Weights of a small CTC image transcriber.
Model: 10.9M parameters, width 512.
Data: trained on numbers of one to four digits printed on busy colour backdrops, 295000 training examples, 7.5 epochs.
Rows from block 6, named by matrix and row number. Rows with one number belong to one neuron. Each number is 128 + 32 x the weight over its row's rms, rounded and kept within 0 to 255. All counts start at 0. After the name is the row's rms in percent of the matrix's.
# fc1: MLP up (model.blocks.6.mlp.fc1.weight, 1024x512), inputs 444-511
# fc2: MLP down (model.blocks.6.mlp.fc2.weight, 512x1024, transposed), outputs 444-511
fc1.789 081 [158 164 181 135 166 127 157  90 131 171 148 153  97 135 186 142  87  96  55  83 120  92  97 129 123 141 160 126 115 113 172 111  96 142 131  96 120 134 112 161 133 102 122 140  94 177 146 100  99 155 108 140 106 142 117 118  81 125  65 133 213 147 150 144 159 218 161  55]
fc1.790 095 [ 89 195 115 133 176  98  92  98 132 118 124 135 177 177 152  81 114 133 170 116 192 120 156 119 137 124 148 125 205 108 109 135  81 130 185 197 130  93 113 119 103 177 111 138 101 136 105 237 121 100 153 130 109 151 107 130 145 114 174  89 155  81 145 148 101 101 115 130]
fc1.791 092 [ 94 143 100 113 149  50 183 168 115 156  59  88 163  92  84 115 120 116  98 189 127 171 126  87 125 159  94 111 136 117 123 141 101 120 136 143  89  73 161 138  84 132 141  88 122 133 130 151 124 141 150 169 135 151 158  94 167 144 144 102 145 144 151 117 112  41  60  99]
fc1.792 108 [113  77  82 126 112 144 133 135 107 148 138 119 104  74  97 134 105 132 162  84 114 143 146 125 108 107 121 103 111  91 167 114 133  80 140 170 146 124 161 182 127 160  95 120 104 172 176 119 155  45 109  69 144 133 174  98 124 147 109 145 145 146  72 144 144  94 102  87]
fc1.793 087 [148  94 159 123 156 143  73 159 131 128 112 114 119 187 140 101 136  86 103 159 138 117 142 111 129  80 190 129 100  76 125 147 109 150 164 147 158  83 154 116  91 114  71  84 124 172 115 135  79 127 107 105 170  95 117  97  85 103  82  86 206  75 129 146 142 125  82  78]
fc1.794 118 [ 73 112 116 120 164 150 124  76 129 174 161 109 151 103 106 125 153 118  78  89 139 186  82  74 176 150 126 170  90  84 140 160 166 140  82 139 175  73 111 142 127 108  89 145 109 111 116  99 172 122 100 134 152 112 156 160 126 147 120  41  98  66 128 150 117 109 187 167]
fc1.795 070 [123 138 132 132 168 106 138 115 177  98  95 170  86   0 138 117  84 151 193 160 106 119 166 123 140 143 162 118  90 173  68 141 131 111 105 164 108 150 116  81 178 190 113 145 158 102 112  84 131 193  85 109  81 129 106 137  89 116 120 120 148 131  95 147 100 147 159  94]
fc1.796 099 [108 117 113  97  73  36 164 103 108 124 122 162 131 177 114 148 200  99 149 148 210  90 122 119  93 154 118 179 140 126 145  81 152 141  62 179 136 159 137 149 116 104 150 117 113 167 137  86  80 168  92 139 156 134 183  84 111 108  88 136 132  56  93  85  97  73  72 185]
fc1.797 119 [ 87 126 126 133 100  96 136 148 136 122 132 131 155 138 123 129  92  99 132 138 144 110  96  94 124 138 171 138 146 123 131 143 126 213  76 117 103 144 107 127 156 119 137 120  91 102  99 117 102  98  99 162 110 144 123  96  75 178 106 158 194 140  82 137  96  80 154 133]
fc1.798 104 [168 177 145 127 126 138 129 169 103 147 192 140 189  99 127  92 162 164  74 161 143  91 147 134 109 116 177  82 104  87 159 142 103 165 164  97 101 163 155  98  94  49 103 118 146  70 121 102 162  95 149 111 118 127 128 135  67 128 142 111 152  90 136 119 133 115 203 126]
fc1.799 101 [116 146 102 106 126 110  94 168 125 120  94 105 200 148 147 148 122 121 129 112 132 190 131 117  64 133 112 110 104 119 173 125 175 104 160  69 130 138 166 189 114 142 209 114 103 137 153 102 191  94 103  92 146 109 180  87 161 156 123 133 107 157  87 145 153 119  96 150]
fc1.800 106 [159  78 115  70 174 177 147 163 120 102 182 153 158 142 136 153  91 150 148 158 121 153  82 121 116  92 167 103 130 132 133  85 156 100 106 119 127  92  88 133 135 167 108 146 102 167 149  99 142 155 168 176  95  91  84 178 158 115  85 138  92 165  92 119 142 113 193 129]
fc1.801 092 [187 108 178 119 163 130 141 135 135  97 125 191 139 172  92 139  85 119 163 126 119  29 154  78 142 105 146 145  94  74 121 118 229  96 126 103 113 115  85 165  83 152 125 129  68 123 103 183 132 118 201 119 106 129  79  78 172 172 143 145 158 131 161 104 131 139 151  93]
fc1.802 118 [130  75 129  86 155  93  86  80  97 133 127 130 112 158 153 119 108 115 157 153 167 100  91 143 131 145  67 141 140 160  85  89 142 112  86  94  68 176 113  95 146 130 127 136 186 127 133 137 186 129 140  95 101 138 146  98 159 103 122 175 124 106 125 120 149 123 150 169]
fc1.803 111 [163 109 105  95  92  82 106 125 171 111 224  80 136 143 172 166 157  72 119 131 183 110 128 118 141 107 148 143 144 145 130 150 141 131 110  99  31 122 136 130 145 162 161 111 105  80  66  93 148 107 139 109 111 160 172 114 146  90  98 122 104 124 120  74 112 124 106 183]
fc1.804 108 [118 135  82 123 172  85  99 105 104 108 111  72 140 143 144 103 132 133 155 166 176 107  54 191 144 147 155 148 123 141 160 123 160 160 111 121 170 207 158 173 118 125 124 141  97 156  89 180 141 155 144  97 136 135 126  67 131 140 135 109 120 115 133 151 178 218  64  84]
fc1.805 111 [132 133 146 118 149 156 138 113 137 146   0 139 146 113 176 112 143 143 174 115 160 125 144 151 146  94 163  76 119 134 176 132 131 112  54 153 157 132 121 185  94 166 149 104 157 155  59 145  57  97 137 148 137  68 130  85 128 120  88  58 100  62 116 198  86  55  89 115]
fc1.806 101 [165 106 129 140  50 140  74 124  78 184 122 107 122 109 146 162 182 107 112  63 127 118 161 149  75 117  82 104  80 154 132 112 125 183 160 147 103 218 133 126 140 127 101 154  89 181 111 131  84 176 136 134 111 158 142 146 107 119  84 109  97 141 111 146  82  63 150 148]
fc1.807 103 [ 88  70 114  90 120 106 105  84 145 126 151 150 146 137 134 106 151 157 129  76 152  92 117 142 132 178  68 100 138 157 208  81 112 174  92 129 135 117 160  80 104  84 161 120 127 122 129 121 117 150 134 125 144 157 166 151 129 136  80 139 177 171 149 144 128 116 190 152]
fc1.808 110 [ 68 134 130 139  68 161 142 111 160 176 116  81 132 157 165 110 169 162 106 102 209 186 127 132 123 152 133 115 101 147  90  34 120 154 105 129 135 127 140 163  85 127 152  68 145  86 143 123  94  96 115  98 138 115 156 142 140 137  86 132 100 130 127 164 116 145 104 175]
fc1.809 117 [141 111 177  87  97  90 138 136 137 149 174 189 139 128  97 114 152 140 140  70 169 154 146 162 127  97 100 116 157 138 100 183 152 164 135 171 109 166 133 125 145 155 123 157 115 164 143 109 112 113 144 131  94 125  80 179 137 141 111 133  96 128  84 109 161 125 165 104]
fc1.810 109 [137 115 128  74  86  79 136 127 172 149 116  94 157 190  84  93 154 177 108 111 101 126  69  94 158 144 114 132 188  82  83 156 158 149  88 188 107  81 166 113 102 152 127 118 164  89 117 116 136 184 114 103 147  86 129 140 157 162 138 147 146 190 102 135 175  83 103 154]
fc1.811 081 [118 159 157 151  81 125  77 186 133  42 116 152 164  87  84 109 161 130 147 124 145 157 141  90 159 136  86 126 109 145 146 150  98  88 162 120 157 163 136 121 139 135 172 127 116 118 111 113 182 107  81 180  78 181 101  70  98 157 149 148 104 111 194 126  82 177 101  98]
fc1.812 064 [105 118 141 101 178  83 110  99 176 148 185 136 154 106 158 154 122  93 145 107  80 145 134 178 158  42 133 102 135 125 127 131 131 117 169  82  95 118  80  99 132 145 127  94 183  96 110 127 148 141 136 141 164 117  85 118 165 131 103 121 132  95  88 147 169  97 111 152]
fc1.813 093 [139 118 151 118  71 187 121 159 145 154 172 148  90 169 156 162 153  80 120 178 106  71 159 121 145 158 115 124 134  79 107 144 107 160  87 151  99 152  58 168  73  54 152 106 124  86 115 158  99 142 123 139 127 163  66 132 106 154  76 149  56  80 129 139 136  80 153 110]
fc1.814 051 [111 128 142 121  42 110 107 166  79 112 100 143 170 116  50 138 117 140 134 164 109  48 156 107 125 114 113 127 120  93  97 109  99  96 171  79 148 101 106 115 170 117 136 160 126 138  85 159 131  78 101 153 121  90 197  74  82 116 151 127  86  99 138 101 166 130 149 196]
fc1.815 104 [118 226 119 175 120  90 114 168 157  92 127  94 162 152 146 201 166 146 154  66  76 161 106 185  93 110 146  95 141  95 126 126 133 103 132 164 173 132 189 120  87 119  76  94  21 118 153 147 133 131 132 111 116 192 168 138 110 109 117 137 128  89 193 168 133 192 123 147]
fc1.816 092 [108 190  93 108 154 106 168 137 131 144 196 143 180 136 143 139 110 138 155  97 106 126 137 143 153 125  83 120 139 123 139  96 111 154 132  86 128 145 139  89 156 140 127 140 130  53  96 148 152 160 117  63  97 103 138 223 130 181 127 102 117 111 163 162 108 103 153 111]
fc1.817 102 [130 166 167 123 153 152 199 136 211  94 129 120  90  99 135 145 143 106  91  83 147 147 143 143 114  93 134 149 129 119 136 121 119 168  82 108 168 104 150 195 195 102  91 118  94 132 149  98 183  97 167  73 165 122  63 112 142 116  98 100 137 110 110 185 118 110 111 136]
fc1.818 103 [ 64 162 124 205 134 186 153  86 103 169 118 166 120 158 129 126 151 167  67 127  83 153 145 122  76 177 160  95 143 153 142 116  74 150 134 157 107  84  92 142 120 104 121 162 126 137 147  77 148 148 109  75  88  61 119 128  70 154 131 150  90  97 127 184 152 135 163 137]
fc1.819 100 [108 134  85 164  88 104 101 145 106 131 143 152 131 136 204 195  40 158 106 154  98 149 137 121 127 122 125 119 116 106 138 143 108  93 136 149 117 116 139  57 128 124 118 181 158  66 166  88  92 116 139  95 156 204 146 168 104  84  95 145 112 132 100 115 148 128 122 119]
fc1.820 079 [117 130 150 189 104  59 188 176 132  75 109 171 109 132 113 164 160 126 138 195 134 142  65  81 143 129 132 108 119 137 206 152 124 100 121 100 193 105 155 128 129 127  62  66 115 118 130 126 120 118 109 190 124 138 137 138 182  84 138 163 161 113 101 150 145 111  67 164]
fc1.821 078 [ 86 121  84 105 117  93 153 123 118 110 173 179 158 101 152 123 124  90 114  68 128 125  96 118 152 154  68 115  92 119 143 184 132 135 114 107 115 119 166  54  82 104 127 117 167 162 173 143 143 113 168 120  92 105 141 168 128 117 149 152  81 162 106 145 130  60 163 129]
fc1.822 080 [135 126 133 151  61  50 151 116 123 145 142 118 137 142 143 174 121 181 137 111 126 133 139 138 184  68  88 110  83  95 167 105  82 118 150 149 154  78 156 111 114 121 110 130 191 205 115 158 105 138  93 111 116 126  82 118 145 187 165 140  99 157  69  89 101 136 109 135]
fc1.823 110 [ 61 125 127  91  80 171  89 120 118 129 166 148 133 136 132  98 156 148 113  94 165 133 160 120 174 134 114 110 145 186 149 105  77 153 120 167 118 105  38 117  71  36  85 168 129 117 128 129 106  89 109 106 120  91 157 151 133  87 182 107 192 131 170 176 164 156 101  88]
fc1.824 080 [104 120 123  83 112 140 102 129 128 170 114 121 187  72 112 144 103 120 129 122 126  96 115 148 110 138 103 107 138 161 188 176 135 127 130 104 103 116  86 128 116 122  98 100  83  82 116 203  81 132 125 138 143 141 130 146  61 144 185 143 101 128 143 151 101 177 105 103]
fc1.825 087 [ 94 129  69  82 121 130 139 150 124 111 187 155 145  81 157  98 143 104 196 118 174 199  80 146 120 127 122  97 108  91 139 120 126 172 160 181 164  78  95  77 148  57 103 130 129 126  81  94 167 141  76 159  82  98 147  94 152 167 180 163 201 138  93 134  89  98 166 126]
fc1.826 105 [135 147 111 118  77 210 103  89 110  94 163 187 118 133 132 134  93 113 157  99  74 126 120 168 128  63 114 101 124 192 153  56  81 138 155 133 135  91 175 151 106 135 165 109 112  98 121 124 114  85 100 142  32 131 111 163 149 140 143  74 116 152 169 143  52 204 130 118]
fc1.827 117 [116 182 174 202  95 120 177  86 134  89 131 125  56  91 153 163 109 174 141 131 153 120 158 121  97 166 154 156 149 160 153  36 126 124 175 112 118  88 183 102 159 139 141 201 125 121 115 107 103  63 178 113 152 147 140 109 117 150 115 163 154 147 107 125 152  98 108  94]
fc1.828 107 [ 73 145 143 129 122 118  96 147 150 106  91 130 132 164 126 160 191  92 164  89 101 146 127 117 174  92  85  67  73 114 187 120 107  74 156 104 126 118 119 125 118 171  87  81 155  97 112 127  60 124 136 129 147  90 112 134  93 115 134 140 122 205 165  75 132 162  93 134]
fc1.829 101 [103 141 104 105 101 124 103 125 107 149 132  99 133 156 164  98 107 122 149 151 119 126 121 105 129 125 116 166 113 137 163 146  82 185 148 105 112 146 162 187 190  94 146 135 137 113  95 192 107 146  90 137 151  89 212  84 120 176  79 100 131  95 120 101 137 146 154 160]
fc1.830 105 [101 173  57  80 146 150 107 131 115 149 150 119 125 120 136 121 232 106 120 132 173  84 138 143 120  92 172 122 176 103 157 124 152 114 141 133 177  88 130 110  62  95 128 112 125 162 197 180 182 100 100 109 138 139 106 131  61 127 117 134 159 122 115 128 107 117 138 140]
fc1.831 118 [141 210 131 125 119 165 182 188 153  69 109 132 156 210 103 100 115 147 163 128 164 173 134 107 208  85 127 144 152  95 116 125 160 125 178 122 129 165 126 154 107 128 205 133 146 126 131  76 146  99 145 142 132  73 121 115 135 183  96 128 132  99 145 171 127  72 181 107]
fc1.832 087 [149 144 143 116 180 133 135 114 137 134 158 166 125  54 106 160 131  96 123 139 148  85 120 158 157  96  96 123 156 147 102  83 157 101 170  82 118 109 108 101 107 154 146 114 116 173 107 147 102 186  77 177 199 117 118 134 106 120 149 112  81 150 117  35  69 107 154 189]
fc1.833 120 [ 40 113 128 158  67 123  84  96 136  77 142  91 135 163 137  58 129 150 139  97 209 115 129 113 126 103 122 116 120 106 141 140 128 169 126 145 139 133 105  81  92 160  30 126 166 143 126  90 117 114 120  94 107  76 124 125  66 140 161  60  94 131 200  81 187 153  91 149]
fc1.834 095 [202 114 110 112 134  58 121 138 109 142 187 141 142 115 144 108  89 101 114 193  62 128 155 142 130 146 124 142 136 150  98 103 112 130 124 143 118 101 141 149 127 158  71 195 134 127 125 140 101  93 182 138 184  96 130 161  91  58 166 119 125  94 109 160 121 133 145 108]
fc1.835 073 [163 138 133 165  65  42 127 136 115 100 155 117 124 127 149 105 124 137 148 134 150 135 153 123 150 118 108 125 161 105  97 131 102 196 147 157  58  87 173  65 120 131 146 126 111  66  91  94 101 145 140 158  69 147 150 127  90 161 104 114 153 120 133 136  87 147  99 161]
fc1.836 092 [183 181 118 134 140 132 175  93 131  93 181 128 108 154 143 125 212 131  65 142 165 105 152 106 113 166 178 100 174 103  70 105 117 166  77 127 153 142 130 123 152 102 151 126 167 153 149  99 110 125 117  81 162 198 133 145  77  89  98 164 118 148 136 149 133  92 174 143]
fc1.837 085 [108 164 120 126  79 108 120 161 183 130 145 168 143 133 135  65 133  99  87 188 183 156  98 157 164  93 140 151 138  68 147  96 113 118 137 145 145 146  96  99  88 150 148  92  77 134  77  94 177 118 164 133 106 151 114 160  93 147 133 144  90 166 116 148 104 101 135 177]
fc2.789 085 [ 96 118  87 166 133 104  87  96 127 129  77 106 139 162  83 110 104 104 192 160 161 105 107 100 167 151 194 167  96 176 157 156 192 110  66  98 124 162  83 105 124  96 153 150  92 118 110 124 118 111 109 140 109 109 167 105 148 150 115 118 109 162 108 165 137  26 157 149]
fc2.790 086 [156 141 152 169 117 191 197 100 140 179  81 184 160 111 181  90 112 131 105 143  73 150  64 148 118  85 116  75 194  98 173 101 111 180 135 126 139 138  88  55 123 129 133 148 153 158 159  88 176 178 114  94 133  37  95 126 152 205 199 111 129 114 134 157 125 113 112 131]
fc2.791 093 [105 176 123 150 103 115 124 114 194 129  89 184 136 142 151 136 136 136 100 102 153 157 136 129 133 124 178 168 169 123 135 170 182 201  43  96 149 179 122 132  91 110 143 127 134  93 132 116 132 148 111 148 136  98 163  90 125 126 119 120 146  89 113 158 123 124 169 158]
fc2.792 103 [118  66  71 111 186 102 216 174  99 168  80 192  83 134 107 133 128 112 119 117 112 122 159  73 159  75 111 124 163 142 153 139 163 139 151 143  85 113 151 142 173 127 132 133 119 149  98 155 145  81 148  87 136 145 154 130 136 151 145 176 178 165 140  94 123 136 157  88]
fc2.793 094 [ 97 113 126  77 115 142 192  71 156 156 117 106  86 151  64  75 131 101  83 118 131 111 124 199 190 122 105  69 131 181  98 124 134 154 173 108 124 145 102 146  50 110 204  81 126  61 214 176 171  58  92 100 144 102  97 182 204 101 175 105 131 113 102 128 100 158 181 160]
fc2.794 109 [164 126 153  96 117 140 134 177 130  55 109  99  98 136  54 160 132 106 135 103 130 133 110 172 174 126 155 140 145 166 106 135  68 124  96 114 119 119 114 121 155 185 156 115 164  86 156 125  84  47 120 151 126 108 146 108 192 153 149 172  75 161 178 105 119 124 120  76]
fc2.795 072 [146 137 115 119 135 138 135 139 126 179 205  93  50 168 107 124 144 150 150 121 173 181 122 136 125 190  42 181 144 114 169 151 149 114  54 127 117 180  82 127 125 145 132 118 158 139 154 153 139 120 146 130 152 117 135 144 106 115 168 177  62 138 135 156 155 131 183 124]
fc2.796 103 [ 78 125 131 116 124 162  93 150 138 132 140  85 133 136 152 124 118 131 113 134 145  95 123 125 156 134 167 109 112 143 145 152 112 138 147 135 105 116 177 109 166 166 127 123 101  97 123 167 187 107 106 109  68 148  98 105 155  70 208 113 125 142  91 220 171 154 163 199]
fc2.797 117 [137  33 127 164 119 103 121 163 112  97 193 116 137 188 168 149 148  94 134  93  90 135 101 164 144  49 138 155 152 147 161 137 128 120 140 114 164 110  94 108 102 103 148 125 138 170 149 137 117 134 130 169 131 131 105 119 155 129 111 130  98 121 171 135 141 171  94 159]
fc2.798 110 [130 107 132 146 114 138 117  98 148  83 116 130 164  99 187 180 134  86 131 175 186 148 101 122 113 111 125 132 121 123  77 121 180 145  96 117 103 121 146 104 168 132 145 173 111 181 186 118 101 130 120 108 204 141 153  91 116 114 116 130 160 153 142 106 128 128 151 139]
fc2.799 090 [158  82 134 137  99 167 149 116  94 178 186 175 129 172 160 134 154 114 107 207 123 104 153  45 116 126 168  90 172 140 139 126 121 195 159 144 129 148 155 109 187 128 108 176  89 144 138 154 152 128 119 110  86 139 137 185 118 119  86  79 107 112  50 169 133 180 131 164]
fc2.800 099 [121 163 134 175 131 132  94 108  95 158 107 140 145 109 192 132 160 127 129 132 128 100 146 131 116 153  69  93 126 189 116 109 108 116 187 130  62  78 170  83 184  98 107 177  32 146 109 152  74 125 111 128 148 100  94 127 134 100 103 118  82 142 100 120 125 162  70 186]
fc2.801 092 [121 145 105 126 107 110 135 115 140 182  84 124 169 124 152 139 177  99  68 164 167 191 146 128 121 138  94 163 103  87 126  95 108 108 133 140 121 112 145 110  90  90 156 151 127 138  99  58 134 120 131  68 200 105 170 192 161 112  71 127 108 144 102 127 118 140 124  92]
fc2.802 104 [133 148 146 101 168 112 131 121  82 174 178 166 141  79  79 124 126 131 124  99 191 144 102 115 168 163 196 187 121 155 188  91 120 111 139 108 135 122 128  88  77 155 172 198 148 110  76 192 152 158 193 153 128 142 126 175 162 152 109 131  60 100 194 118  98 150  77 145]
fc2.803 103 [138 135 154 112  99 153 163 146  80 101 101 205 153 104 100 168 106 112 125 112  80 150  61  83 141 166 158  85 116 133 113  95 143 108 144 123 100 206 122  99  90 151  76 123 115 132 154 177 154 137 103 124 112 141  87 132  95 120 114 118  84 106 136 203 104 164 120  99]
fc2.804 112 [145 140 195  98 131 115 141 153 125  85 135 105 194 182 155 212 134 112 135 146 153 118 142 124  71 113 106 175 122 113 141 114 101 151 103 141 152 147 121  97 120 188 100 150 155 188 132 101  88  86  80  87 123 173  97 114 141 123  89 161 148 169  88 116 141 125 122 170]
fc2.805 094 [ 70 149 150 168 144 158 111 141 111 142  67 115  81  98 207 181 116 147 149 114  88  88  48 167 157  96  68  90 128 173 146 104 116 140 137 229 172 102 133 122 162 215 153  69 162 133 149 135  95 162 135 130 118 157  82  73 142 133 137  91  91 146 115 131 124 143 141 137]
fc2.806 096 [158 118 136 156 165  96 160 120 135 162 146 131 159 135  77 153  89 183 115  69  77 119 149 120 129 138 129 222  88 134 155 133  98 102  97  97  65  81 159 113 135 121 132 205 136 107 124 124 133 105  74 137 169 161 141 172 188 146 154 134 104 120 125 126 150  95  62  76]
fc2.807 097 [151 167 159 109 135 169 132  78 144  80 130 162 139  89 101 105 108 103 124 146 122  96 107 156  98 142 191 143  64 168 161 153 154 110 128 104 126  91  85 165 115 103 113 147 167 116 147  94 104 131 177 119 131  94 164 131 126 140 231 147 133 105 131 120 108  91 120 144]
fc2.808 110 [133  96 123 169 169 186 130 161 123 147  60 191 161 123 195 145 131 166 118 110 108 116 141  77 115 101 140 124  50 123 147 111  64  77 149 173 128  97 123 151 200 188 137  84 149  99 144 125 143 182 116 106 111 140 125 186  81 134 138 141 120 148 111  60 143 133 136 144]
fc2.809 113 [ 92  45  87 170  97 125  91 109  48 133 205  82 112 135 182 102 162  54 127 172 114 157 120  59 103 154 127 132 129 157 176  56 156 102 149 119 158 160 143  88 174 145 140 105 169 112 151  85 131 116 133 195 116 109 153  87 133  53 149 149 175 126  62  91 143 163 118 111]
fc2.810 108 [ 81 225 118 100  84  95  67  78 102  94 179  93 164 123 105 118 145 156 103 105 147 199 156 197 137 118 125 155 115 148  80 153 142 161  90 118  89 181 104 120 133  45 155 148  90 114 109 105  71 154 116 145 124 107 148 100 120  91 173 159 106 142 118 177 122 115 135 131]
fc2.811 082 [161 108 117 136 128 169 123 134 194 164 169 169 122 186 198 109 141  73 132 158 106 103 132 175 123 154 123 129 155 129 181 124 129  98 130 118 159 150  62 151 118 151  77 122 139 130 142 159  54 111 121 170 159 107 139 103  96 111 106  75 139 164  87 110 201 117 109 119]
fc2.812 072 [143  81 108 118 127 114 106 184 107 123 118 120  91 130 125  82 149 142 141 165 139 141 169  94 113 153 105 184 130 139  93 165  82 128 166 161 188 155 179 134 160 166 193 110 115 155 129  96  93 100 142  56  42 179 142 103 141 167 125 213 110 141 121 137 125 151 172 131]
fc2.813 100 [164 110 187 109 131 128 142 127  99  98 159  97 144 131 123  83 131 182 147 133 115 126 151 122 114 146 168 102 117 152  86  93  85  78  95 185 110 154 179 155 134 185  70 103 151  86 181 143 102  86  93 168 152 153  86 111 104 118 156  80 110 172 130  99 182 205  95  55]
fc2.814 051 [149 119 171 141 119 151 114 191 144 154  91 120 101 115  92  90 163 161 122 111 194 106 131 167 105 151 117 115 111 164 118  73 158 147 112 115  97 136 145 123 113 161  94  74  58 126 141 142 135 107 110 106  88 122 161  71 152 102 163 121  83 159 123 115 107 125 106 118]
fc2.815 109 [117  73 132 138 140  90 125 127 132 104 117 121 118  91 131 155 142 189 119 138 155 138 161  75 146 154  69 130  70 108 127  75 156 103 113 106  97 126 142 137 145  80  97 135 168 156 133 123 141  87 103 129 140 161 146 125  96 157 137  99  87 210 109 101 143 149  39 165]
fc2.816 094 [171 128 141 162  76 111 111 112 184 149 131 122 160  83  58 132 128 151 116  63 217  72 111  98 132 105 135 117 131 127 138 149 107  98  85 144 147 118 125  95 142 151 141 161  92  81  87 127 140  81 122 113 139 111 145 101 107 174 145 123 160 155 158 122  99 102 142 126]
fc2.817 111 [135 160 212 126 115 116 107  81 124 146 102 129 152 165  87 114  81 187 133 127 142 154 116  84 178 166 172  72 171  90 131  89 144 119 117 133  56  83 140  60  80 154 162  99 139 124 190 114  71 104 122 149 101 122  93 170 108 163 132 135 150 124  76 113 137 171 115 117]
fc2.818 104 [ 91  85 130  92 114 118  91  94 106  95 101  97 148 134 148  99 188 183 158 102 184  60 118 126 139 180  86 170 118 158 167 148 149 112  78  90 186  99 189 168  99 185  75 103  89 142  98  95 109  67 181 163 138 169 177 105 174  71 169  99 160 110 122 153  79 159 103  96]
fc2.819 105 [132 202 166 101 153 139 127 142 142 153 129 131 135 153 123 158 192 143 187  95 156 109 165 135 137  82  86 191 146  76 121 135 125 197 144 103 126 113 111 163 117  84  92  93  96 195  99 180 116 145 158 157 112  79 103 123 181 186 128 131 174 136 108 169 172 129  83 125]
fc2.820 089 [141  90 139 186 125 142  97 133  59 149  74 183 167 169 156 156  84  31 112  40 147 136 127 163  90 103  99 158 155  89 161 156 156 172 131 142 159 121 151 122  82 183 117 130 126 118 126 113 128 103 149 153 135 139 164  94 169 175 125  71 124 126 115 109 124 122 126  96]
fc2.821 081 [139 120 178 170 137 133 184 134 132  82 101 119 141 135  90 121 178 119 185 131 182 149 132 106 124  99 102 142 108 126 128 143 106 137 118 110 109 112 117 180 167 141  95 151 110 117 160  54 124 181  86  96 119 168 122  54 174 145 112 137 131 111 149 112 101 105 136  99]
fc2.822 079 [168 162 137 165 108  95  99 136 117 116 141 135 168  87 141 149  89 149 117 157 111 162 113 137  97 116 151  74 129 122 133 139 160 104 158 181 121 134 127 153 130 128  63 174 104 127 111 157 133 112 118  72 120 102 134 105 141 140 178 113  80 193  88 141 103 167  92  86]
fc2.823 109 [136 171  55 158 177 106  92  87  87 116  96 124 130 123 117  40  91 108  91 101 161 135 115 132 109  75 125 162 142 147  88 157  85  93 136 103 113 118 152  81 137 121 133 128 152 164 121 117 125 138 111 145 110  94 157  67 132 146  89 147 136 183 188 121 110 151 105 164]
fc2.824 078 [139  82  82 121 115  90 125  85 143 101 120 160 183 192 138 175 101  58 157  77 157 102 115 104 154  91 142  87 130 173 110  69 109 117 120 161 166 149 143 102 148 108 192 151 139 164 175 155 136 194 124 154 155 116 146 150 108 118 145 140 108 143 170 160 132 106 141 159]
fc2.825 090 [136 109 130 127 157 159 112 142 117 155  59 138 128 105 161  99  62 124 122 146 144 139 105 152 117 144  84  96 147 126 101 147 127 111 141  61 106 135  91 125 170 178 181 134 110 138 193 159 145 152  33 177 133 136 164 129  99  68 117  83  87 138 160 178 121 147  92 138]
fc2.826 098 [126 131 185 163 153 104 139 108 173  88 146  97 155 115 172 164 190  98 159  56  92 176 145  97 160 166 153 125 128 115 153 116  99 147 175 171 144 151 135  61 197 135 119 132 152 115 110 128 100 140 122  96 154 115 159  42 132 110 145 107 146  65 137 114 125 125  92 149]
fc2.827 119 [159  46  97 128 139 152  88 125 185  96 221 101  89  70 169  99  95  79 136 115  82 136 133 134 135  85 114 129 163 189  66  89 132 135  86 154 119 153 161 103 112 164 119 142 106 157 128 149 132 150 162 158  88 126 121 163  74 166 105  60  95  58 149 113 150 116 160 118]
fc2.828 116 [140 151  77 120 110 152 132 143 117 114 112 133 114  75  97 164 167  84 130 132 184  91 163 109  88 155 161 166 148 115 131  91  78 167 149 134 117 142 124  75  79 102 109 169 134 120 128 143 117 105 188 126 133 155 145 115 175 100 151 209 131 135 133 188 119  87 142  85]
fc2.829 090 [153  99  72 115 125 137 106 100 175 117  93 102 159 126 116 118 128  92 108 127 157 141 122 109 159 156 124 126  67 162 112  66 173  88  94 155 125 128  89 187 100 154 150 158 122 117  99 146 168 106 144  88  99 119 114 144 116 106 118 156 135  64 102 123 153 157 159 108]
fc2.830 107 [141 105 133  89 135 127 119 151 139 106 176 157 164  92 110 159 122 101 116 114 169 120  94 135 182 134 107 104 146 130 119  94 127 147 141 163  77 158  86 118 100 145 118 183 145 118 135 131 182 125 128 116 156 105 164 157 157  90 116 135 134 162 112 150 173 172 121 122]
fc2.831 111 [104  83 176 134 157  94 130 105  97 113 125 140  98  87 139 139 161 139 119 118 142 155 181 130 134  28 144 161 164 162 139 122 133 158 119 120  95 153 138 139 156 161 140 135 154 170 135 202 123  91 115 168 112 190 178  26 157 115 140 130 128 170 153 120  97 190  75 140]
fc2.832 083 [ 69 135 111  90 117  99 100 135  98 123 104 135 154 110 123 138  99 106 119 129 114 159 109 186 112 163 158 151 117 158 110 122  95 157 168  88 111 108 123 116 156 122 120 149 142 159 108 101 114 124 114 170  76 153 149  79 161 135 106 128 111 105 148  88 124 175  94  85]
fc2.833 120 [200 241 104 127 107 136 105 163 142 112 116 110 158 137 161 221 132  92 124  68 149 147 154 147 151 103 159 150 174 151 118 114 130 164 158 128 122 125 157 118  98 134 125 121 162 139 134 117 134 154 138  88 163  91 137 119 183  64 123 119  78 151 120  98 120 149 142  78]
fc2.834 099 [119 149 145 135 124 149 171 159  88 114 151 195 118 160  98 103 119 144 113 110 108 115 140 163  95 131  94 147 150 133 136  71 151 130  99 105 122 140 118 206  70 121 147  88 105 151 158  79 131 185 163 156 144 145 118  73 126 117 149 146 141 176 140 133  95 121 166 135]
fc2.835 078 [ 95 111 121 161 143 175  86  85 175 144 115 114  99  66 137  97  85 105 118 153 109 146  69 154 133  81 159 146 132 125 123 132 120 103 103 190 159  94 173 125 153 115 170 210 116 129 129  87  94  53  94 166 103 152 141 141 104 163  87 103 143 145 122 115 120 115 169 136]
fc2.836 102 [123 107 107 124 184 158  83 139 157 141 127  87 182 142 117 145  90 113 106 107 135  83 114 143 186  94 144  94  87 181  47 107 107 139 139 172  80  99 147 185  74 125  93 125 110 181  77 131 123 108  27 132 164 114 138 192 194 105 126 145 132 175  71 125 138 111  87 109]
fc2.837 095 [124  97 151 109 148  75 176 125  90  93 118  62 130 167 107 130 140  77  78 152  71 170 173  90 103 114  96 144  99  95 131  88 132 174 118  98 166 150 120  74 187 111 110 192 112 111 188 154 144 104 136 163  97  99 152 109 179  68  64 171 171 122 119 161 142  86 179 145]